config = dict(
    encoder_arch='vit',
    encoder_fused_qkv=True,
    encoder_inner_norm=False,
    decoder_fused_qkv=False,
    lr_schedule='cosine',
)
Rows from expert 6 of block 5 of the image encoder, named by matrix and row number. Rows with one number belong to one neuron. Each number is 128 + 24 x the weight over its row's rms, rounded and kept within 0 to 255. All counts start at 0.
# up: expert up (encoder.blocks.5.mlp.up, 16x128x256), inputs 0-127
# down: expert down (encoder.blocks.5.mlp.down, 16x256x128, transposed), outputs 0-127
up.71 [116 161 119 105 143 116 132 130 131  73 120 137 136 137 144 129 141 128 131 144 106 144 112 148 108 169 147 149 138 167 165 138 137  88 149  70 124 124 116 151 110 150 136 105 158 147 138 105  91 129  95 133  74 147 130 116 121 148  98 138  95 110 140 160 144 132 142 111 125 140  83 141 144 144 150 113 104 110 118 160 105 107 112  91 133 157 152 120 100 112  48  82 125 155 142 126 154 142 139 104 128 123 144 110 121 107 131 120 146 150  85 126 119 165  47 157 120 105 132 130  80 161 126 130 125 115  91  92]
down.71 [178 140 154 128 137 105 167 164 153  75 104 149  99 135 153 150 166 118 115 116 105 105 130 106 131 134 154  87 124 142 124 125 106 158 132  74 112 148 147 136 181 117 106 145 132 112 147 129 136  82 150 121 116  87 130 149 142  63 137 104 139 173 115 141 153 109 102 130 147 126  99 168 113 162 173 116 112 183 131 131 120 120  98 113 100 137 170 127  98 123 162 100  99 126 143 127 121 131 158  94 178 156 145 154  89 116 114  93 120 172 144 163  87  79 174 102 139  93 150 162 165 147 113 129 148 154 132 113]
up.72 [172 138 111 107 138 144 136 159 121 150 126 143 131 175 121 164 145 124 108 143 118 123 157 134  81 138 130 130 158 123 118 171 137 137 126  87 120 106 138 166 135 133 147 127  92 116 130 108 109 128 109 126 121 139 101 104 100  98 130 115 111 136 151 108 124 125 136 128 104  98 161 120 120 131 122  96 147 115 172 133 101  90 121 123 131 102 117  91 153 129  66 139 143  93 129 124 138 161 124 135  93  94 100 151 108  98 121 154 117 150 157 133  96 153 132 132 125 124 127 134 134 123 154 124 106 142 156 132]
down.72 [108 155  77  97 107 119  72 123 113 122 107 127  93 110 143 116 114 103 111 110 169 105 113 112 123  97 136 151 121  65 124 141  80 134 155 118 143 121 185 106 123 121 169 129 123 168 144 110 115 162 116 147 143 131 141 160 139  94 140 132 118 108 122 114 113 108 151 154 132 146 124 101 124 149 115 161 150  82 109 145 125 146 117 191 160 174 102 144 121 117 123 125 132 143 103 128 100  98 148  99 143 131 120 106  91 165 136 141 141 103 149 133 149 106 131 137 118 137 123 140 123 139  84 155 116 128 101 185]
up.73 [125 128 158 186 154 140 129 145 145 134 131 145 121 117 137 168 154 134 135 117  82 107 135 156  96 157 140 111 139  89 100 120 129 110 145 127 141 109 148 125 113 107 119 133 123 151 117  54  87  84  66 130  82 135  97  85 102 123 138 112  88 116 125 120 118 106 141 140 118 150 122 123  89 145 155 133 122  94 111 148 129 124 129 139 167 145 108 156 148  88  88  99 110 177 114 125 104 125 116 120 122 142 192 128 133  78 122 169 177 169 112 146 100 101 147 137 113 128 130 161 101 152 134 110 117 137 132 146]
down.73 [141 160 144  79 125 128 111 131 107 147 108 114 134 126 157 169 129 132 103 112 116 136  75 101 123 168 104 122  94  59 126 187 149 171  87 134 149 119 122 116 152 187 123 137 122  72  85  91 105  99 124 146 114 112 163  95 151 125 114 153 142 141 150 111 107 101 133 126 141 132 142 137 132 137 119 121 120 118 108 128 117 144 140 153 162  93 130 108  89  92 110 127 181 111 125 144 129 106 127 108 126 133 131 114 137 170 132 127 163 105 154 145 124 132 123 107 104  86 138  99 131 121 108 108 112  82 106 159]
up.74 [133 140 115 113 140 123 134 149 172 143 122 143 137  99  81 102 110 165  97 116 152 130 136 113 133 149 142 134 130 161 132 152 176 155 122 133 134 108 130 182 116 126 159 136 123  85 150 142 140 151 132 116 145 107 139 141 143  97 114 142 152  74 101 141 152  95 134 100  88 142 116 148 125 144  78 121 132 127 124 128 144 110 135 154 183 129 111  81 141 113 110 119 125 107 119  99 140 164 101 110 162 106 133 103 139 128 115 108 120 122 174 102 170 123 144 113 123 110 120 163 142  89 133 115 134 110 151 160]
down.74 [102 149 103 132 153 162 133 139 122 115 137 154 100 159 118 133 154 103 125 128 137 138 165 142 106 143 109 120 156 155 142 159 146 140 112 151  84  66 118 104  90 126 118 110 153 139  56 130 140 142 117 149  88 188 143 129 132 150 139 137 143 136 107 127 135 123 154 108 110 146 172  98  88 109 126 172 121 138 138 171 164  98 191 147  97 109 143 153 155 102 165 132 152 161 125 120  98 167 128 125 122 126  95 111 152 163  97 142 140 145  85 118 117 123 117 110 128 147  93  94 102  85 145 152 147 130 152 126]
up.75 [116 121 151 149 181 108 110 186 122 111 133 156 116 161 157 100 147 155 145  86 145 117 152 118 128  68 129 143 141 122 176 126 138 141 106 106  71  98  96 176 117 144 124 100  99 114 149 145 117  93 108 115 120 107  87 118  87 116 141 108 149 133 100 125 145 101  66 113 139 140 137 129 123  95 114 144 111 151  88 102 131 135 114 115 115 175 114 141 137 124  91 119  87 125 145 109 127  94 123  75 118 150  70 125  98 114 145 119 142 105 113 120 118  91 152 126 121 122 181 178 126 128  83 143 133 141 155 149]
down.75 [126  98 130 111  98 139 145 143 121  95 123 143 131 105 129 120 128 134 161 136 134 142 121 125 156 123 149 150 133 154 136 136 103  92  89 155 159  95 130 109 165 104 132 165 134 140 108 148 114 147 129 164 113  94 135 111 154 140 147 117 161  90 146 107 186  93 121 162 154 119  92 102 130 162 125 166 154 206  97 120 124 118 147 168 150 117 158 106 146 113 127 107 108 129 131 171 152  91  99  98 136  97 131 141 154 143 101 109 107 163 158 141 103 120 127 127 152 103  92 120 145 111 119 115 152 152 156 142]
up.76 [200 120  79 132 121 157 173 142 151 113 164 129 148 138 133 154 167 132 155 124 124 132 149 146 140 109  77 132 136 140 183 115 130 119 137 131 130 134 157 131 149 124  97 106 125  96 122 103 124 153 137 125 141 112 113 156 103 146 156 129 141  97 137  90 152 114 152 149 117 116 128 106  89 180 103 128 121  86 117 108 151 144 122 188 131 162 102 116 163 151 131 112 109 166 171 146 136 153 108 163 109 135 142 129  94 142  91 120 151  99 149 144 107 113 104 117 135 110 133 115 154 164 150 121 143 136 160 100]
down.76 [129  89 152 143 152 140  92 150 114 110 111 128 104 113 180 160 137  83 136  87 165 138 138 125 141 102 145 167 158 149 109 129 162 126 121 116 144 154 142  98 108 103  99 130 130  95 122 113 124 149 143 145 152 193 157 129 108 164 109 148 140 162 134  65 123 118 125 127 142 113 106 112 126  98 128 138  89 128 119 124 124 116 134 144 120 104 134 112 130  87 148  93 126 129 128 160 105 140 103 159 127  86 104 130 132 159 127 120 102 109 166 131  71 178 105 149 126  88 117 143 107 130  90 176 112 125 160 104]
up.77 [ 95 116 144 143 119  89 152  95 174 158  89 128 124 116 147  90 157 134 126 137 178  99 113  98 108 121 100 127  86 122 131 141 116 122 139 113  92 159 165 155 154 129 112 138 135 154 144 126 148 129 126 122 122 136 136 139  65 156 147 125 138 152 138 122 128 105 125  92 157 122 149 141 137 126 148 119 111 156 111 106 129 108 103 130 148 117 122 133 113 116 144 143 101  68 132 137 150 158 111  97  96 119 141 163 156 133 112 112 135  88 108 137 158 139 106 132 162 117 133  95 106 121 140 122 121 108 124 136]
down.77 [176 127 150 123 131 136 144 127 119 111  77 134 184 105 116 128 154 140 104 132 103 147 115  89 107 136 130 139 121 163 114 125 169  85 151 117 123 127 146 158 114 173  95 140 177 134 107 164  94 157  74 127 131 142  79 111 101 113 134 116 120 146 131 105 159 120 111 104 125 148 126 130 143 134 103 108 175 146 167 160 134 146 132 114 109 119 135 136  91 166 141  87 123 134 130 157 121 134  98 109 161  93 113 130 144 167 101 136 141 159 173  89 104 121 110 148 125 167 148 129  84 158 121 139 123 188 127 120]
up.78 [104 122 152 147 124 134  98  73 115 139 115 133 175 136 118 104 146 104 118 132 105 106 129 164 123  76  94 136 125 139 144 112 177 108 208 144 155 147 104 121  90 153 121 118 158 100 152 151 127  99 137 132 143 136 145  89 158 180 111  96  62 146 110 130  93 114  98 151 133 132 138 125  96 145 110  97 150 112 120 114 168 119 130 137 129 127 143 106 121 135 121 116  95 128 146 124  86 174 109 144 151 102 132 104 111 130 104 164 161 184 119 100 127 133 171 115 126 128 140 110 108 117 125 128 138  90 139 144]
down.78 [154 168 136 118 109 137  96 149 112 160 158 133 109 151 159 196 125 106 150 103 141 128 105 146 122 194 156 105 125  98 118 110 180 111 147 117 113  92 113 133  82 119 160 154 123 124 141 107  90  74 108 181 154  80  97 124 133 106 140 159 124 128 130 140 135 141 109 159 171 131 131 156 171 125 107 126  97  93  89  81 151 122 150 161 138 138 137 106  91  98 100  94 141 132 105 136 120 187 130 129 146  93 135 139 153 127 148 126 111 134 152 139 134  98  99 126 144 154 158 129 165  97 114  98 127 114 108 114]
up.79 [146 134 139  97 120  94 115 143 121 141  91 129 121 141 119  87 124 123 106 165 185 107 133 125 140 136 146 111 161 170 144 150 140  85 116 139  98 125 136 132 137 130 119 153 155  99 114 111 110 135 130 116 135 137 145 120 116 126 147 152 116 103 112 116 167 131 108 101 148 102 145 111 118 125  98 148 122 143 117 111 116 154 151 113 127 115 114 206 137  78 119 166 134 119 117 125 161 132 131 122 181 102 154 136 116 145 135 132 128 131 107 113 159 102 148 110 143 123 179 170 101 123 119 166 101 144 137 131]
down.79 [ 89 131 106 136 128 148 150 133 101  94 145  92 110 120 122 122 167 125 107 102 111 150 153 103 192 190 137 166 156 169 158 116 114 137 109 137 181 157 132 133 137 158 166  92 116 153 128 168 128 128 102 166 114 119 135 116 136 128 124 119 129 123 148 151 148 118 129 110 145 151 172 141 155 103 128 102  97 115 153 138 114 141 161 122 130 137 112 144 150 118 166 104 122  93 132 156 133 144  76 141 104 112  90 121 124 124 130 119 162 130 138  98  93 128 161 109 109 114  89 130 119 125 125 115 149 117 135 127]
up.80 [130 147 118 137 141 133 142 102 120 119 151 153 137 139 139 154 114 139 127  96 181 144 108 137 138 115 106 115 125 150 146 132 101 105 105 120 123 114  88 149  95 106 157 124  98  85 131 143 138 150 154 135 129  96 127  88 116 107 177 132 130  95 107 109 127 139 116 115 120 165 128 147 148 136 130 142 124 122  70 139 127 152 186 122 127 184 108 137 129 118 159 113  80 131  97 152 154 123 143 108 102 116 154 153 144 135  98 160 123 146 142 147 130 146  98  77 165 145 178 105 103 101 117 107 175  98  94 108]
down.80 [115 120 132 134 129 110 152 133 115  75 129 104 151 129 156  69 103  88 163 136 164 148 128  97 143 147 126 163 127 177  96 136 116 117 126 155 142 111 139 114 153 137 162 143 142 144  98  90 132 121 122 135 111 101  79 118 109 127 130 144 145 165 136 123 115 145 128 146 161 130 155 118  98 118 141 168 116 118 118 132 102  96 138 151 124 147 140 130 164 118 149  98 113 157 117 120 140 142 119 135 121 149  97 111 146 140 138 100 154 119 133 124  92 138 113 152 138 107 101 130 145 149 122 115 116 151 117 126]
up.81 [149  94 129 123 171 146 155 145 113 120 124 102 131  94  96 143 155 147 157 120 123 121 111 135 133  73 164 129 127 115 116 105 145  99  81 152 113 100 106 103  88 151 109 101 101 131  89  98 129 132 108 127 133 126 161 178 161  84  89 102 156 177 133 106 127 102 144 124 144 145 129 128 124 104 139 147 136 143 156 127 159 157 106 130 114 134  96 116 111 174 113 138 137 187  87 100  86 149 136 165 122 143 109 118 151 141 119 163 133 133 155 139 132 128 137 167  90 125 162 134  99 115 175 154 141  89  98  82]
down.81 [153 107 156 107 128 149 142 107 123 115 160 144 100 160 109  89 120 167 127 115 122 151 128 141 153 193 115 102 134 170 176 127 113 178 109 146 146 154 101 115 139 152 113 153 125 112 138 118 139 138 147 138 138 102 144  97 103 120 178 112  70 106 142 128 117 133 157 144 136 124 109  87 134 148  96 142 104 134 134 146 120 177 127  98 121 135 133 125 143  75 164 157  88 114 121 150 138  95  96 107 112 126 135 108 146 134 113 149 110 144 139  99 130 161 164 125 120 127 150 146 121 146 185 109 142 103 130 132]
up.82 [ 91 121 177 102 112 142 129 114 145  91 147 144 148 145 104 127  89 121 114 117 145 135 150 165 130 118 122 157 126 142 131 100 140 112 127 126 154 130 111 126 119 105 103 146  97 129 138 121 171 142 110 144 160 101 153 103 157 116 168 117 129 118 145 146 107  78 158 118 150 129 148 119  90 135 124 192  89 179 107 171 149 108 120 143 160 107 118 145 124 122 152 112 119 111 162 131 163 111 137 142 106 156 146 130 143 134 105 180 145 115 117 137 160 170 114 152 138 140 126 119 180  68 147 117 176 149 128 128]
down.82 [127 174 109  87 125 124 131 140 136 137 120 151  97 131 114 166  97 153 108 130 150 140 193 152 141 129 121 102 113 127 179 149 133 116 133 158 109  95 127 140 105 157  97 146 106 111 183  70 121 142 134 142 115  88 134 136 138 180  91 156 132 143 130 156 126 134 119 129 131 134 149 112 132 114 107 194 130 154 159 124 135 146 165 118 112 110 107 148 123 136 138  70 131 154 142 143 167 156 102 121 120 155 103 143 155 138 126 110 113 120 110 120 173 168 114 120 125 112  91 148 124 131 139  89 146  73 130 139]
up.83 [156 112 135 132 149 149 134 101 137 103 130 128 168 141 149 136 125 126  79 116 123 110 143 113 142  98 160 147 120 130  98 105 118 102 158  98 127 151 108 175  91 163 133 121 152 138 114 151 108  96 120  78 115 119 148 121 112 115 130 144 119 136 151 108 120 134 115 124 114 136  61  71 106 117 132 148 135 131 151 100 110 118  92 154 148 176 102 120 114 131 119 172 117 112 121  92 146  86  91 118 125 144 109 139 106 106  93 132 150  93 110 107 135 108 119 143 126 109  93 132 157 137 166  95 136 111 167 177]
down.83 [ 99 124 114  97  89 111 121 147 129 121 132 109 150 134  61 102 122 118 179 105 100 136 102 134 183 147 113 118 141 144 122 145 160 183  72 143 117 111 125 107 138  78 139 127 128  79 131 111 146 123  83 126 117 162 112  67 139 132 146 110 112 104 163 122 138  97  92 112 167 111 131 146 128 130 143 114 158 114 119 121 112 149 138 181 148  97 118  87 151 119 123 110 165 139 130 150 120 145 158 104 105 105 163 147 140 161 155  96 118 168 160  88 110 157 101 133 156 148 106 144 103 154  79 137 136 107 130 150]